From a checkpoint of a small image classifier: 97500 training examples.
Rows from block 6 of a small image classifier, named by matrix and row number. Rows with one number belong to one channel. Each number is 128 + 24 x the weight over its row's rms, rounded and kept within 0 to 255. All counts start at 0. Numbers have three digits each.
After each channel's rows are labels from the 100 images, of 14848, where the channel reaches its highest value: "peak at" is the part of the image that holds the peak; "strongest on" is what is common among them. Only what is clearly more common there than usual is listed. The data: scattered letters and digits in many colours. In brackets: how many of the 100, against the usual share in percent.
# convs1: grouped (16 groups) 3x3 conv, stride 2 (model.blocks.6.convs.1.weight, 192x12x3x3, each kernel summed), inputs within the group 0-11
# convs2: expand pointwise conv (model.blocks.6.convs.2.weight, 384x192x1x1, transposed), outputs 0-47

convs1.10:152111097122103116138150157085110101
convs2.10:172105122114099074118105176077109171104110141128118156127127117114119122097096098099105143192159155105115097104161109153119103137126135091135116
peak at: centre (45 vs 6.2); top centre (26 vs 9.4)
strongest on: green (69 vs 39.1); count: six (36 vs 16.3)

convs1.62:132137096099097127140131086096098130
convs2.62:137116140122092134120130176146105148123077118110118138152117129096121121132086092123135138144142134086078070133131111146078104145141120141153086
peak at: middle right (49 vs 9.4)
strongest on: the character C (26 vs 9.6)

convs1.182:100105120102098117157094148148148153
convs2.182:096152071120139104155135131128119114143138116146131124091116150151148126134135127105135071124085077128136121124112137104121130127076114147127130
peak at: top left (72 vs 14.1)
strongest on: black (40 vs 19.7)

convs1.129:093129116121121095122107094089129093
convs2.129:157111175134095136118118130121108134087093124112092135192116126096135132117109119125134157129167160082060137125124122144050116114162187132148088
peak at: middle right (34 vs 9.4)
strongest on: brown (44 vs 19.8); black (43 vs 19.7); blue (41 vs 20)

convs1.187:107104108092088107145112151146144150
convs2.187:080144074124149099154137131113132087136153128154133123098099156160178127115156134120141095119074095128137136128077131098116137132105091137125129
peak at: top left (81 vs 14.1)
strongest on: blue (40 vs 20)

convs1.31:107098072119135125168128113126114143
convs2.31:125173124134103131130160148101148178166144196125111086123113151153138119115147112135106114112124109144138125183154153133153130167123137156138084
peak at: bottom centre (67 vs 9.4)
strongest on: count: six (37 vs 16.3); the character 6 (25 vs 9.4)

convs1.45:097089171122107126153145124158130144
convs2.45:155141134112116096133093162082109167140112147126132152129110145123139125116120137106134138159160123096109079077148103168109104124142104159101108
peak at: top centre (39 vs 9.4)
strongest on: blue (40 vs 20)

convs1.50:119158153075133112096132149104134115
convs2.50:118155115101090131136192105147131135145082097088125129109147137112100089157121147106141125094119137102098110146138197126132100145131131128158102
peak at: middle left (57 vs 9.4); middle right (29 vs 9.4)
strongest on: count: five (37 vs 16.5)

convs1.144:154104103153101105109120156160117099
convs2.144:091150094124139119173144136132109100134123126149123113098117163140163120130143148139146079114082070123141131105103129106118122112084100165122126
peak at: top right (73 vs 14.1)
strongest on: blue (41 vs 20); purple (40 vs 19.6)

convs1.87:114089117131093094101120093129107110
convs2.87:130119156137110147102134156144100139113123116099092106158128113095101141119056079124139156116134149068071091132123134134049117125158142129133088
peak at: bottom centre (28 vs 9.4)
strongest on: the character L (29 vs 9.2); the character I (28 vs 9.3)

convs1.160:118129119126087127102100127078108103
convs2.160:191098142122116100119102141090130161103147159145120133147092117132158130082126108113100157170160150131119111115185119135139105095144120097132123
peak at: bottom centre (26 vs 9.4)
strongest on: the character L (25 vs 9.2)

convs1.86:113089109121093094100114100130112111
convs2.86:115117152131116145116129145163089122099115094102076112158142123087106135143081108127142149110138142064066098111113135133057117104148153131149102
peak at: bottom centre (31 vs 9.4)
strongest on: the character L (39 vs 9.2); count: six (38 vs 16.3); the character I (25 vs 9.3)

convs1.114:161157144159154136137161152151155131
convs2.114:133130127059113098134138189111145137112105169136121118125096138116148076099108090090136128161120137132118101150141122131123094178131120139151116
peak at: middle right (44 vs 9.4)
strongest on: green (69 vs 39.1)

convs1.180:121121122126128117089120093096090091
convs2.180:123116154157131135110125136131091134111089117103061100162158113090109130143094124136156134107140137098093116119118131140060109109139167128147115
peak at: top right (38 vs 14.1)
strongest on: count: five (36 vs 16.5); the character C (33 vs 9.6)

convs1.18:104139149109151155152103161097106108
convs2.18:124140104126130097163121145101107122132135121150127118093078159160153132107122133115145098132118095121121122102124124135111121110078108142117111
peak at: top left (39 vs 14.1); middle left (28 vs 9.4)
strongest on: purple (40 vs 19.6)

convs1.147:126091095126111091091147126138102111
convs2.147:129111107122141090123118138097127017120111131135091136140118140100134128094131098128134135132114152099124141115081123071124119140150118123138120
peak at: top left (34 vs 14.1)
strongest on: count: six (38 vs 16.3); the character 4 (31 vs 9.3)

convs1.34:101096095124099141138110096096123106
convs2.34:131148143167098155116169139131137154156123131100128126128158115116092144147109100151128123099148127131121126156133183144137150143130165157143100
peak at: middle right (43 vs 9.4)
strongest on: the character T (36 vs 9.4); the character 1 (29 vs 9.2); largest: T (25 vs 2.8)

convs1.116:126122155164166120129116110162160102
convs2.116:139146130085084109133127159108155139121104162118142113124111134125144093093096061108135130152131128126100104156124125128121105176129115132140093
peak at: top right (43 vs 14.1)
strongest on: green (65 vs 39.1)

convs1.46:141159110136171101123101140116107092
convs2.46:122123130113130148148164147195099126078091105109102083137148128133105115189122149131165128105128138091125090095108165103104099095137161135164127
peak at: bottom centre (49 vs 9.4); top centre (30 vs 9.4)
strongest on: the character Q (27 vs 8.7)

convs1.121:162114141142133165137140158165129165
convs2.121:105157108133132129165141149134090131139126121148106099102098189146157127125124138121165082118116089126119104109119133139114100106109114200118121
peak at: top left (58 vs 14.1)
strongest on: blue (43 vs 20)

convs1.90:102155132101156151140116154089104107
convs2.90:089148085120148096174135132129112110150151136166127117097119160158181119130159136120145069121081070130150139118103129109128142123088089146124123
peak at: top left (64 vs 14.1)
strongest on: blue (41 vs 20)

convs1.32:138120104093161137148142147148080141
convs2.32:121177104113124138120167136136119164167133168154081064101135148154124123161145149121124090094129095148141095134169146158155121129115136174122106
peak at: bottom centre (41 vs 9.4); top centre (35 vs 9.4)
strongest on: blue (41 vs 20); count: six (38 vs 16.3)

convs1.175:132128100088092134134096102136127091
convs2.175:135149134104078131141164125134125145138107134105131116144117134110119116131087070119150132135130143108086086175120137131111096153142121150127052
peak at: centre (57 vs 6.2); middle right (33 vs 9.4)
strongest on: teal (71 vs 40)

convs1.159:103127122112094137095091127093124095
convs2.159:151125165137093150119131123138125127090103109110114134171127139079130129127056094123143153129167149065041126127140127146071118131153193153150111
peak at: centre (40 vs 6.2)
strongest on: red (64 vs 39.4); orange (40 vs 19.3)

convs1.127:157130140137143166139135165165134162
convs2.127:120159119138134130166141148133094145136127122139111116106101194138139127131117145130158103123125096113124099106131141146117095103113105207117123
peak at: top left (54 vs 14.1)
strongest on: black (42 vs 19.7); blue (42 vs 20)

convs1.169:103109099127134101112098081107110142
convs2.169:114114118109136124127121133118150078135120124126119121122170133100119085166145161117135117110110119134131141141083125047139128129133116133131130
peak at: centre (54 vs 6.2); middle right (28 vs 9.4)
strongest on: teal (71 vs 40)

convs1.142:099105149153094102102111126132097102
convs2.142:093119116111143114126124133132131090126114109123113121121176136123100103169142175131129118099097115105126109104047123041128135133136106121118122
peak at: centre (53 vs 6.2)
strongest on: teal (66 vs 40); count: six (37 vs 16.3)

convs1.22:093134137116133137137088129088094098
convs2.22:099162093099111085115140144107146113161153111138155118100055122126125113101119121096111118142081115150125137159110139084153142139107117144148124
peak at: top right (38 vs 14.1)
strongest on: blue (42 vs 20)

convs1.156:140094091133109079136116113110104116
convs2.156:108133114168094143124103156081162147163140151127152150106143138106124149108093111141096097125126093135110120150114097141144158165096140128102093
peak at: bottom right (34 vs 14.1)
strongest on: red (67 vs 39.4); count: six (52 vs 16.3); orange (40 vs 19.3)

convs1.128:091156129114111114118105099088143099
convs2.128:168089143120106093106124140073113132069129134144112147154107132116157133071151123103106149179144158106140149109173122123108117135142153123159134
peak at: centre (30 vs 6.2)
strongest on: black (40 vs 19.7); brown (40 vs 19.8)

convs1.136:094114149144088114091105133119106105
convs2.136:100121115119141096114119135106138064138126129141120111123141135116127103127150164135128123127100126113137130129057120048122131149125111137115119
peak at: centre (43 vs 6.2); middle right (29 vs 9.4)
strongest on: teal (68 vs 40)

convs1.130:092134121119121098122105096087130092
convs2.130:160103160139093134123121132121121143074102130114096136167129131088128123123091111123131160133157155091059126133134120159045121127151183135144107
peak at: middle right (44 vs 9.4)
strongest on: brown (46 vs 19.8); black (45 vs 19.7)

convs1.74:099099095095100131094125105136107121
convs2.74:122133122125085147129158139169116139140096133084117117128155120111070122154089122143140118110122125104092086147115178133119119144131150144144080
peak at: centre (25 vs 6.2)
strongest on: black (42 vs 19.7)

convs1.132:095101138149098108098103132118102098
convs2.132:104112113110135117123122134127142080127115110118125120122168137110109102157139177140131115095109122112110115120035134043116131145126116125122119
peak at: centre (56 vs 6.2); top centre (27 vs 9.4)
strongest on: teal (66 vs 40)

convs1.179:084109125147156081114119100120131138
convs2.179:110130131086139119131157140151124103103095101130096099141176131104111077188128143118146132107114129101126120114087152080127119112143132102145118
peak at: centre (54 vs 6.2)
strongest on: teal (74 vs 40); the character L (29 vs 9.2)